{"encoder_arch": "convnext", "model": "audio captioner", "encoder_experts_per_token": 2, "encoder_patch_size": [4, 4], "encoder_kernel_size": 7, "decoder_norm_position": "pre", "decoder_bias": "all", "decoder_inner_norm": false, "decoder_cross_attention_every": 1, "decoder_tie_embeddings": false, "lr": 0.005, "adamw_lr_other_params": 0.0016, "steps": 12200, "epochs": 40.0}
Rows from block 3 of the audio encoder of a small audio captioner, named by matrix and row number. Rows with one number within an expert belong to one neuron, the router's apart. Each number is 500 + 25 x the weight over its row's rms, rounded and kept within 0 to 999. All counts start at 0. Numbers have three digits each.
Before each expert's rows are labels from the 100 clips, of 14848, where the router gives the expert most weight on average: "responds to" is what is common among them. Only what is clearly more common there than usual is listed. The data: single notes of 20 synthesised instruments.
# router: router (encoder.blocks.3.mlp.router.weight, 32x96, trained with AdamW), inputs 0-95
# up: expert up (encoder.blocks.3.mlp.up, 32x16x96), inputs 0-95
# down: expert down (encoder.blocks.3.mlp.down, 32x96x16, transposed), outputs 0-95

# expert 19
responds to: octave 4; white noise; vibrato; pink noise
router.19:504506490488474511507529488482482467532541489541524463481499510487506452513503491492540470510498509496497507518538515477521492453460526440518508522500479458449504489534523498475480498500506509520486524515518532474466510483441513554512527513467526503532525455531519528481462481500521479522
up.0:488575517460550500497497492485481513451483551534497505487452490481480512493545509510528492472525474534523500502509512535540488501525485487526522476483513491496552501474487538508503555527500508541501502476469487470498510498494518480518476500538511514526513504541465526460514471488472475481
down.0:497476480513516498555468473501538497507510489504534464514489532444518475513488487449493525520466549521537513498521499504505484462460518498484536491511522550512538505488501503494475522514533512528542529517458473560508491498511512517468493490526510499454468456487510519482519469513493471476

# expert 30
responds to: pink noise; octave 2; white noise
router.30:519493491473466511480513523464463470529535526513468495464465523501503493473489507416483503487508535508511540476488468482495500473505528517500495519530521472492477476479512488507523528478481504494552444477485463544493521496449516529521535528523498458487459488526532490508506498495497510477
up.0:476492469498511528534507480493532495478496509489469511503478508515447523489479496527481500529484504427481481523522476539450453503481521483518489506519440502522467524473472454502506485506490486461504529571531506521524491495515455489495501519504497464531495513459500479489486532504493458512
down.0:519479512438470476522493482475489473505499527473545498499506467471503520508507495451494508491491531517530510450520498444502455502467483477533488477474526544553519471486505506515496476472486482544516484487538496483504508510527476498533513545529529540493478502526454492533518498505479505463

# expert 20
responds to: quiet level; octave 5
router.20:494465508466482525491488573530484525494514498513541512471500486520469512514494473483503485484498515511510505496537475509550479547510495490519485472526502469509487539517532530527462473554465511526515462520466527479507469519451498497554528471514465516483490510521534503531521494479500474529
up.0:480484509501474520484523479482454522497502444534485506479490498503512547505509480452459510522524504559551486513504515523469492495482482484507470507509449521493511544502533462534527504516487492469476437522467525517529496511495442484487509487492468493535482482526535523531517517482502520491
down.0:531525472502543465474471529499488511475492564509506489540501494514513523510513479501529496518483491580525490498464525509493511494500531523511516501486519492476515540522484496536507470463526488507525542506459525485495500522444475492435489491496487454483476483516489487511470502519516445503

# expert 9
responds to: octave 6; organ-like; clipping; text has "clipped"
router.9:484482515535471495483507470467548485516483526542525440503505530459529498493474522514421539494478527479528503491508494533491495484472488462532501482543522520481506527497458486510472523464528493495517452497522489492500491530503492515477528487494541505494475506555527496504516483491495537532
up.0:526487505495506535496515520484509506532503518458475505486464531522481559498502487549523498476504518473514497520505522479484501509472545489480485488483491500486496496499532498577521494529481524467467514498516499538427503487517502487537460518551490484552478507444496492506484529537498481471
down.0:541476482555492498550500464505508487504504478509455499518494528547479518480501497482502521496494532501505526491517526506507501466522522524470480563498506464507528483532530491489499492489526532502514496469478524549541476518502548485500441495490470501493498475497464493577523496468520523519

# expert 26
responds to: octave 3; pink noise; white noise
router.26:533529507488483512490479496518485503515502541439466537494522442506473473511499490532518532526467498469530496572461558502490516488520486499501503470483472493479516479479508509533496509535524466478504503468527519486488498470509511526467506465518501505497520487432466474516470523516518493526
up.0:511502525522504484468509493519528523498491432523548497514502508538490506495503500461479494504467490500522506494469499457481507505502482502515532513539529531515522573512524498541514515476519468530541505551505509518481481501524530478555509507471481509504524523550523479493515500511529473564
down.0:506478524527524500489479473498528516498455493496494492485489496502536511488451516524526516566527505501556439469465509564545548482496494512494518514517507470475489517465479525515500534496516508467518498516528507472503502468503526511496460532476536510490477473456534536495477501499473489504

# expert 17
responds to: octave 4; slow attack
router.17:477480505499486502509481491482514501507520516526508458513463511517527487484484495507526494447492524480504477486505498498513500467552468515484476511537525520468524476539467489502493487450508479495541487525475493499467491565521529523554548519476517480487503529428539553490467498490491491512
up.0:477549538483507537501492506514535522489502498468506493504532522510482504511501510525462488472489503488466499497475475483534508506491521542467495515522480504510538571464516499489508533503537501468514503469459476528518487480537446463460520473442472536487526522498525488475537529499506485528
down.0:490472540512516466520525535523501548482490500535476520535489511510427505503529495493495472461495475499455515460550509535503492535514523490537503519493490494526534510474543518552509495485542495516512502518509477484503508496461507487512462511499522461493515482488453476515495445469527517501

# expert 2
responds to: short note; pink noise; white noise
router.2:485494528525504485540518518513470532543515500517488475526465454462507483532476467478558475490480521526565517527491506490536453527538514490503502508508522502511490468483560510529492509535494500507473535484529474464506516468501510515496502511507448512487512510530479515474514531495547478502
up.0:477506532479513471520533489514560553503521457509512470483510464523512522517480536508500488498501500440516497519532479513519522533506522471504497481484530506502498538534481525484499513487502465517473483493554495497449579487524486500472487501501465495479528530478505527483498483547532493516
down.0:509504491477517476489522482488532486520496501504490493489506476525516471508480460483525511478529502483498450525496464498465472498518506517525541511478542471530551507493522496524520466501481514518559469505458489513508442517510500522515490549467477513481539457509567551521531522512504494486

# expert 8
responds to: octave 4; vibrato
router.8:508532468510493514546495540503491449507487497493536452514461492519463520491489473527541500510492497486516460483518543468506501471477447489494512483534530476483478499574550544494490492500518466500488466504467508500491500538466507527521521482522481502488498516493510548494506481548508477520
up.0:511553503503520475500497503468494512534482454469514494504504480494499517521452475496501526455526524556514472521480531499510485515519537493514491481515468530529508439486494507483511508481491500511461503449471536524568502501488496483508465488486498505504536467484489544454512482503458493451
down.0:512512505483511477481512476530529560468519543494475511519492491518481512509501519464502521521482492460532511524500499538517484507519520560502503494530506493496514466495527443540444493494484473510504451536490477452524508457523527504472510502484499486492504486522554542471530462505524486469

# expert 11
responds to: slow attack; muffled (low-pass); string section-like
router.11:526556468515539497504484440475467548484493522501541524511495523493491481501507546528550492480517483484499522507474502494478473518479500510492498487529489485528444483470562482486513446519506503492472521459510483524533482473476448510516523495490499526480500511494486507454460506479479485523
up.0:498523512462509523510464526455499557522499488503493516563499502489492519534502462521461475476493513488475486496523470467473522512478527491511502505544484505490484469511504457451492462533531510483472491471461522546548479485524487478536472484505467535459514516501516509509498542510473477495
down.0:511487517475493521471491509535550503535502504503482490482530545464524538503537490448536506488528500512472538546525515474477496462485535481435497500519475501485470472489475491522517465506541476519516464509502498511491497515503512473548467472474498560460477489480470486495490491503474503521

# expert 4
responds to: pink noise
router.4:497470480489525496539474462458472484519501522515490487481476537464457523459514506501523524470555524470453472477477497505498479512491493502507501511488501513497485514484528507539470478528472540516510457464471474528467442483502488519521512510529470501495502511520458509487543464476507451522
up.0:480514516469506505499522463460482504474507500506460539490499526494467540498530529501520513501517532471498518523495481490520541522487496471530509459464523479529508542521489493487500465466488532487503485455496512494563541533484454481503536518500527528525531473511460499474501481469481531446
down.0:497493520545498489505517523477488495549521520460509501528493527545554472469482468484497486532485541492471506491470518521510475503485535493496464497493486496492474492479516503521525530480494502492514477489457534489497494482500500490483493458495449447560480536589504524472490520521502503501

# expert 0
responds to: pink noise; white noise; clipping
router.0:501496471461476485523532486506494502490480484519480486520493544485498459514485525494468543537491519506545504426484522475525514543558523504485505504442510545497484472477495502519502533514483497496525498504495502556513479477520499494500465489539475538480473513442527509512498452489498511500
up.0:493476532505509493474513501479565502509476464458507520533514543444527499492465518525499538521510512476487507479534494500525467505490507491510502505486494479520516466473501449474533493492523493496494501535498506482518524503502518467456474492494489474504468464462467487531446489469530568463
down.0:440516494533505525534461528465466522473529477520514480485520461488480501508492510522424468486551502517495509511492532504509477493491522509485457500467527478480475501505534484513551482475504451481509485510507529488479508490494563479522520492495512445495523543497518512506491484464498498524

# expert 6
responds to: decaying tone; vibraphone-like; octave 6
router.6:482517469522500513495515509509545520526490495510497493488487443500469524524490517499457499528481453532485511505528520494479524489505501467502507498554533477530500512500461513470497548504530520479522494496506530480497527542531536447535476513478491533497540539529524488466570503509530524513
up.0:503506522474470510450486491494531488472518511478510516509510520491543538460482511466460500509516472492525491496497475475496463487477524486410492489514524505484514601496496486489496514504510526505509520453535530535507504474519476478514500539526498489495527466507530499502458497477509495494
down.0:496507480484452516534466513527448426486488464540501496534448511508479509506513527492502534486505468514524508510489495547500490512566467517523532500529509478457560517529504500520520529490513507493506518525491501496512525502477502483455482493495496513494492488478511512445473530512459508480

# expert 22
responds to: F#; white noise; vibrato
router.22:540459506512489517523501520541464476464473511514470435496524484494563495539492464509478521535522508524486542548514532503466478505456460482503501463546512506519487502467513501530511513523481500506527480493502532495514480514436509486494504526503506466492468498520508476515495511470518532521
up.0:515470469465488505493491530515495505529522486498483529514539487500564488502524448572446482500491520497522489521496505485511495497503548468490471502496481525463501446503498509499566525534485501475462532512458510465513468509503522482498494513501499483498537451487522496524482498494469463501
down.0:483448552512478485543502503505444460522453510526467485520472472550501490531500474486507483486495537509481520434506438506513528526465497509521488460453492504509489510485483486482523532510500516536519526537487519478541512504487499513530495468483496483514500518492489487486470524488498501458

# expert 5
responds to: octave 6; F#; vibraphone-like
router.5:477541465501527529518487503506523469540508542550468522491536477492515471487513499515476546484478429468501487539480471547477488491516523509524496485446507481502516476506504505479488497475524526478520512540492443492531524485515497473490513467499546473508510489491518505511485460492465521468
up.0:479532483492525479507518520482583506484478468544502498497506526475525482528510502527486488511518524498485519520511533495495471519525555544539487467475509506512465550465509501486497450487494513546479551533525458504515525485491490475540469474481506481505515463490524533511498516485510514477
down.0:504500529484495499500501509472483494486485518502518495506498501453510504463528498484456491536437526549517489480505507507487520492441493514465475476469550550507544500464555460548506509488505478540487538505509496550511452482495467552507498497505492503491509513518510464490481501495467504527

# expert 28
responds to: pink noise; octave 2; rumble; instrument: bass guitar-like
router.28:495478491468506493511501453481487449475499548517531471462497585498459492519471505492532489508471473502516452502528502492496522471517460549504493528499497497489534503506482541479478492459494544498504482480469473511494485482524508496514454492527479454478515517478523480534541492519489488493
up.0:466502510468525492492506469514454501551493553487489503516540498493548464517489485450556530512493482542518522504513488524511535497498526527488502516502487477497559513528479516457496508487492498477500510485512470516474464494508486504510446529537472520510534508504494508531519461467451484536
down.0:473507472459530482523535488505543475466504529525495520502472551467500499497498530485506492479480497493512486472499506531549507489480526486548531497481520474475524523498526525520493509517475486463493486531557509481497536493524523538464467495488529490492483509491463522435481460482444484491

# expert 16
responds to: vibraphone-like; square lead
router.16:479522487454503510465528505453559497469494523497453529518489482530487511510533503488514500468506477501496554547464493494501543486519522543496487447484514510512487503486490504503495443477491499488491517502486494498519490542501467519512472485532498504488517457524464479526528516439530456487
up.0:472496495513488465542453514516513521466526517545528519529496483499552515546487457533477501512534528512495470472474516462559511486452478514532460523485478495504483503487509514485496482512488517481520499475467523478526514510503486478493457514570516491485463504509524505521509510460460495510
down.0:502513538491553530476509499510557492495495534504515472454482526507535502467474510514523513478522488513483458511477497460466510502545489514483480513540533539467468469503490532537460485502544513476517500504505493542488528500467490468542502527504546500528487503481514495469505442506493525518